python train.py --model="image classifier" --dataset="simulated grey scan slices of phantoms with and without marks" --train_examples=245000 --image_size=64 --crop_scale_min=0.8 --horizontal_flip=false --translate=0.12 --targets=["finding", "side"] --num_classes=[6, 2] --arch="efficientnet_v2" --norm="batchnorm" --activation="hardswish" --channel_attention="se" --depths=[3, 3, 3] --kernel_size=3 --stem="deep" --expansion=6 --widths=[40, 80, 160] --label_smoothing=0.05 --loss="cross_entropy" --init="torch_default" --residual_init="none" --optimizer="muon" --muon_scale="match_rms_adamw" --lr=0.0025 --momentum=0.9 --nesterov=false --orthogonalizer="newton_schulz_5" --adamw_lr_other_params=0.0024 --ema_decay=0.999 --magnitude_pruning=0.3 --steps=11200 --batch_size=384 --epochs=17.6 --lr_schedule="cosine_restarts" --final_lr_fraction=0 --warmup_steps=560 --weight_decay=0.05 --adamw_weight_decay_other_params=0.01
Rows from block 6, named by matrix and row number. Each number is 128 + 24 x the weight over its row's rms, rounded and kept within 0 to 255. All counts start at 0. Numbers have three digits each. After the name is the row's rms in percent of the matrix's.
# fc2: squeeze-excite expand (model.blocks.6.se.fc2.weight, 480x30), inputs 0-29
fc2.157 125:122157071106095128128105128109168128103128121128161128160128131122139162103124116083085146
fc2.158 063:179128120090170128128128122161128128094166141102137128128128128161128128128107177081128103
fc2.159 100:116128069128141100128089086130091137128152144128160155150120156111128079098143143128128128
fc2.160 066:111088102089128152128147100080141145109159157128109128128118128128151076138113135145167103
fc2.161 047:128128128130139128099164106144161110128109183089136166097128158152103158128107098128128094
fc2.162 082:128128122128100112196136128138128128128128160128128101128104125130074203119128106128128128
fc2.163 060:145128127163152122147108128143102159115112157097149083118165105128100084128104090143139101
fc2.164 080:146128109128090121101128082094128143146152128128111111143154128128128149071152143111067128
fc2.165 073:158128148186128128160128156117137128128167128128093128155128145128095116160117152187128147
fc2.166 057:084128143091106137110128175108141102110094158085128117128107101137128128128128153084164128
fc2.167 084:148133128160128169142131128111128078069128146128101128145115128128128158081149121086110149
fc2.168 059:157107081128150139104128165128148101146110151128092128128149156128128113078165154087128128
fc2.169 066:106128092106128119128149168081128108092128153090128099158128141142079102099110128151128128
fc2.170 059:154162162189128117151112122128090128128149100128141109104144102144082160096128147128128137
fc2.171 057:144165128147128122128163102128145128110094156085096105158165143174128128128152115159149155
fc2.172 063:115102162173158128109089128105128165106151143136119151120128089128167128096141108151128092
fc2.173 122:077128089186128100128107128101099137148131111108118085128122079123101128128146134147138133
fc2.174 105:140097128112128128156128090128073128128128107128128097065105110104128128085128128172128140
fc2.175 141:124102128128128163105145128091128128125155144090120128150137128128083185066119110122103122
fc2.176 059:150138128136128123103098105128128128089087145141078128081128135160121163140160108162156109
fc2.177 079:128160128114128171128109139140114128120128128084141072149109146164060151134121145128137117
fc2.178 076:128201128128128108128086107123128160128129091128148128134137128113161109072096128128145145
fc2.179 170:128128133048128102174128115118128148128131128157148062134132128126122128128119133128167134
fc2.180 083:108128145128128128128142128131128101146112106101128107140128128164061135089143128128052128
fc2.181 061:157128153128128128114108104135096142087161099143153120152106149098101091162164128088128111
fc2.182 065:128091157093153147103149128160108103128159140115164150107150138157099103116146150088150146
fc2.183 160:128128128128163128128099115128083119200128125178128084110121128111080128128143128128128120
fc2.184 098:143150124100101146091095164119125161109101128157159091116118147133128156172145108165128136
fc2.185 097:128128048089094128118143133117127190128128149128128092128150157128128142128128128128123153
fc2.186 111:128177116128128128124128065128100087128115135128167128179122139161128165128128145100128116
fc2.187 070:090128193133083128133128128128128144128128101113056139138128128090128128128128160128128105
fc2.188 062:153158110122137153111159096151107146163121109128097128128128149100151087152089145121167160
fc2.189 078:099128165090068128128101128145128128128163157114108126128103116128083129128151114175135105
fc2.190 070:146162115110128081120147128099092152094128120120161091100102109128086104141106105128128096
fc2.191 068:148142114116146098128142101094141096115128142163128096104152162115155083104142163089105128
fc2.192 060:154094100147128101128128107086147128148164142107135080147139164128104100128158151115161105
fc2.193 114:164128072160128141128131154093128114128085139128120128163128110149167158079117107135128116
fc2.194 257:128169128154128130112101092128089155162138117148099064128126170138165143119125134128128120
fc2.195 077:128142128128159166094136134128126094128166146104128078172154158128100106106118114162110147
fc2.196 062:128128128134114153128116113110099171128080100128143139154157143128150116079128168128172165
fc2.197 199:128128110185082128104167142128145116128088134128128089080128128176128134128121137106128105
fc2.198 066:096128128128113113128150076128070142128093163128092104109153146128152113091114106128106128
fc2.199 074:128178128180128079128136128115128100128170140145102128161146133154114128174152128128113104
fc2.200 064:085171150128156128143075109128120100157128098102126128157113156128128088095128104128147114
fc2.201 060:128169113122102156106102144088110105128111105139144112158166142103149128149104162128161167
fc2.202 135:203128144152128115109176138128128128128179128128128128101118128182128157113135144128133147
fc2.203 107:128128128128128113128128128128187128055128149188128128128104128118128109081108148128125122
fc2.204 065:148114128128091128110162073078128114128179128128128128154111128128105148114092144093145110
fc2.205 213:161204114108119128128174128152128128178152124128128128128118121166147169128128122111128119
fc2.206 072:168095128127128128079090128137128111175165148128093157128107109128164128128100128143138094
fc2.207 062:128112109165158114128100128103098092113089163138084128155156128092099128160114108128146137
fc2.208 058:120097128128097128128156147109161128111128168098128102092097136128095140101151166092169128
fc2.209 066:105079101128128128159128080128086146153159128151095128103146147156105095110128140101128142
fc2.210 059:128128076117128148092174128128123065116128107128086128128095103150128153128104152128128145
fc2.211 119:128123128203099149128176153128128103109128110128157128097119128153157095107118147148136143
fc2.212 070:114142090106099128128147108128084098128128128146103080093128149128144088089156128153106108
fc2.213 069:141104102094102128098104108101110155148158143119160105096163128147103092128103102099111141
fc2.214 069:128116128128165153128120146090135128093181113139109113170155177128085115099128128151128114
fc2.215 061:107128159175118141128099168087153128089097137113155133128150167106120139133128088155128118
fc2.216 065:152085128176140115146115155125145103146079143107128128162115113128106128095128166101150097
fc2.217 063:111100128128105103108107086139165128128128148146173102172118089160097128142128110098115144
fc2.218 064:128111172104128095105159146147112095150094128107142096112144094160091101152103128108113128
fc2.219 057:088073111107113141128128114140167098128128128099103147128118096128155159074128138128113097
fc2.220 064:100159115128087128128120128128128114151156136155146151112160141182128113128159162151176098
fc2.221 057:128128107091128083089171170119115108074152145128136102128128128158128093128154113134123138
fc2.222 062:128128144108155128128128080098117141128098160106087157094128134084128134153137164100128091
fc2.223 058:128128099129128144128112174143128138177111166128128162128116157128128128160128087163173163
fc2.224 057:096121169133128128168072128118132128154128128128155128128128112088136083128100139109175157
fc2.225 172:128128136111146120128142128170104161065128128091099128132123111155173174159138128128128147
fc2.226 073:143055128128128088128128128128128128128128128128128142157160073111128158128147114073128146
fc2.227 058:150128106164162171128128145175138080163165128128128128128143151101094114128128160140113147
fc2.228 061:097128115177134100158128097150162128151128128148111079128166128083128128128107128147100099
fc2.229 119:128114128128151109099190109171106106098128142195161128128141128099128140128128133146128115
fc2.230 163:117142082097128123128128146114128128102140143149128108075128163182128171079128139127128135
fc2.231 085:151128128128128128120128128146094079116153128128101101151154162128139100102154136057152144
fc2.232 066:096098109145152151095147103102157171128083157128128107104157155140128159128150106114128148
fc2.233 079:128106128128070063119089132103105136145128091126140128128115128128114079128128150128148157
fc2.234 058:106128143114099146139128161089082128142138128108155137120146127103184088131164144128128088
fc2.235 081:128100184128128128130128128128128058089128128128128141143110139128093128069098145128116128
fc2.236 061:142128112173128160128110149128147150083103097128140160120103128088155148090137154128159101
fc2.237 074:128151121177128151104090143128095128128140112126118096115118128180074088097141142128128120
fc2.238 238:128129097140097099126050128128152079144151132148128150131136148128128155144130133090105121
fc2.239 098:161109098199132136147101100112128128136091155128105112142128138154097146166118139136103140
fc2.240 065:128128109111083152128112128074106143156104164128142115128128096128176103108095110105135158
fc2.241 112:095133129128080139099150169128158095123128110129129128088115141178090128128145123085118110
fc2.242 090:128128100147128128077180128157128110089128149129174128104101149168128085129121112125128119
fc2.243 091:156128145110128151089128102128150075167138147128128129157115088108145151098117156108091148
fc2.244 075:184138105128128091133128153128128128152128120128152112103115145116128118063101154146079145
fc2.245 058:180101128128163141128128128128104128128130086128200128128149128128142128154149090106163128
fc2.246 097:128128127118128135200100131102128098128101145097075128128150162119128142128119128076128135
fc2.247 084:128128146115162194161155106128105179083128128128128108133148128128128099093128152114119139
fc2.248 069:148154122128106126085097128101128106151128152176113097105102091167148151163115117106128128
fc2.249 063:151097128128092096137093128088165100101128115171115107144128128102116140153104128166097145
fc2.250 092:121138128106128128153128097128146101128128139174108154139142129200089128128112105075128118
fc2.251 069:100149161163151091096162128117160148146092114128128095102107098116134148112149111150128095
fc2.252 096:110120128195159128167110153128114128113128147102124104138137179128150128141116116155178128
fc2.253 153:169141128089093130128103128128128128136177110171156094170116132128143108104113128090147139
fc2.254 094:128128128128078128179138080100104128128128110128128149126155144128128128061114111164109128
fc2.255 074:121080128152128159135082128106179128120128118128081104087137128142128100097136101120126102
fc2.256 079:128142162128128138128128089125128094128128156086117099114157091149138083159108118109180115
fc2.257 220:128138128128153139112187169113072121128128139107128128105135110157065128130139128128092130
fc2.258 078:155152122164098166114103089122146128142128120155169128148099105153136120156151104151085128
fc2.259 079:166128128159152128159128113108128098104130117128086128159128119199156115100149128149153128
fc2.260 131:164128150168158128128128080128128127104128123128106103133145154158105160128121141181173107
fc2.261 062:115096117157099144128145108101096163088115155123151093128091111121106103104159128159150112
fc2.262 067:128128125128157128104128128152087100128057120186151137128113128096096157137143121128128111
fc2.263 077:135128079145089112128086163101117128145157128095098128111138128104120182128152128093128141
fc2.264 066:128128074128135128107113129086161083132101105128128107075128128128128170099107138128158113
fc2.265 077:164147128128095146128086171160128144140180118157128107157114152095108128120116150128151101
fc2.266 051:157128143158094128152128116112162168128104165145168144115128128102099144114096114158128082
fc2.267 111:164124128139103128128165076110128158177128134107128086128141161113124097128133128179128112
fc2.268 109:085101128122086162105128115147144190128102116149110145125147128084128172128111128142128128
fc2.269 064:173131088120112102128145128156114128142086109168141095167149128147137141114128093155128166
fc2.270 207:169099085150128096128116128123128090086128124128161107128131090119184130100134128146104135
fc2.271 138:128120128092102110128183106152083139128142117128170061141111136139156128125143128149128123
fc2.272 144:114126128167128128128128142068105170128177116091151128128124128180128174128120116126125119
fc2.273 151:161112093144128128128122145096124146128128121182131082122128175151175165104136124123150133
fc2.274 133:119128128101128178128125128128136128079128146177128073128121128128100093092121150168128116
fc2.275 090:095085112177128096137099125128128119093172160128128095128145132128128180128128144096128139
fc2.276 222:154128128169084128128145128145128145164120122145111128113128128197101148158138129151178125
fc2.277 152:128128088149128128128063168128128105090099138107162128164128165138108153148123128128144110
fc2.278 065:128128128170139115082128128155128148174128139128151151157128128128084128070112103151103103
fc2.279 058:149121107128151118128157096172151106165142090105099128143089128141128087107139097102155128
fc2.280 057:107150128169114137081100128095088151094128148128102152118110141107128128128160088128116168
fc2.281 070:112112128146143165169128109089144128143128165158160164114095123134099152158163155138128149
fc2.282 107:108165128136128103128083118164093128177176123117132093156128146128117128128120128128080151
fc2.283 236:079093138093111128144128098128128128153130119126128128096138130125128206164126116166128139
fc2.284 063:156134128145128119128166152151152161159158128097182118147090147109124128138167117115088128
fc2.285 067:177128128128106107128167141088158128128161169159125136127128147193126128110128128128160128
fc2.286 070:107083128128149128128161074128144128097128101122128125162150192128140128128151128155142161
fc2.287 089:128128128128069142102128152128128122080156113140128114146135101101054154119111128128115114
fc2.288 116:128178099100128128113091092128128128177137128128097090152120151128167111102110147124097133
fc2.289 081:104128128112126128128088175091128153070137136164128128153114128166128128110137153113168157
fc2.290 064:118162128116099160146128080166097108154142128128128101128143128108101077118151161113128096
fc2.291 169:146128111131142111128128133134128171140120131128128128060135192128128101098128122187128123
fc2.292 052:105143159105145180160158128128128188128155099128096128128128133108088128111128144128091128
fc2.293 070:148122128105105148150128119085138110096083104125128153128118156128185128113153103161158154
fc2.294 055:074151153128158115128128108128128128091161082168162102102114128128128166128128100128105118
fc2.295 110:085156128146078141092128112121055140095128109128114121128116128128128119172145113117128115
fc2.296 088:169128089196112154147128128125128110128128128128128147128134179128096128079102109135128110
fc2.297 133:128128081128128128084181098140096083088128137174098112128137137149128128121144144123128124
fc2.298 121:128119128128128128165112128146128128090150128168092072171138073128152163128119148128128128
fc2.299 070:082100128128094083123083132128094150123128151115111158128150152148130128099128109076111128
fc2.300 136:181146156162121128089159097128128112168110128182128111128141160128122090128121128134112111
fc2.301 067:085101139128122181095110158104136128101098102128142139102128164094146131078128128123135137
fc2.302 126:133096131140068120128168152082113115097166152128116128087112128151108146108109141128119146
fc2.303 085:151071111143128128099128128152128103130128158083128051128110128116128103150142143129128119
fc2.304 071:089087128128128126110147106128109159155106128128089077128097099128128155101107156107157149
fc2.305 054:159101142147139139172078106128152106128128094156109115090128128109142146073105139128115141
fc2.306 057:167128174165099115135128128171137128149128091087154128128128128128107099128166166099120128
fc2.307 064:095128123107146118107137173158087118122110097160085095142141159155128096109164128139128128
fc2.308 075:128125118150100178128080141128091094128128161142163128172128121128140128152157128167156128
fc2.309 061:087148146112104120103128116128107160128128151151128128104163104085151153161128167128089093
fc2.310 167:135155111128128128128087098148128141081094133128128100145137112069172171141141112112115123
fc2.311 054:122089099128128162097128128128128136170128151128128128147098168128092180166113089128128114
fc2.312 064:187128128118128128094128107128128102128116128128128128072165119149112104123154107073128093
fc2.313 054:139093128159128084145086148139125103154140098142111128103111095117168106083128154118128155
fc2.314 102:128093123128103128128155112128179111176128123134150081149149159128153128157143128092168135
fc2.315 063:101128116129105128128155113148098104128103093082164099122156112128143175095151128097128100
fc2.316 208:075083149128128126114128128156128138104178122108166137128133128132128185128128128159088136
fc2.317 102:128128128148141139128102128128128087092108108178102080131140128187128173128122155128116115
fc2.318 112:134128128128195089128114130103128151060128108152128128097148119109128138128128121081128116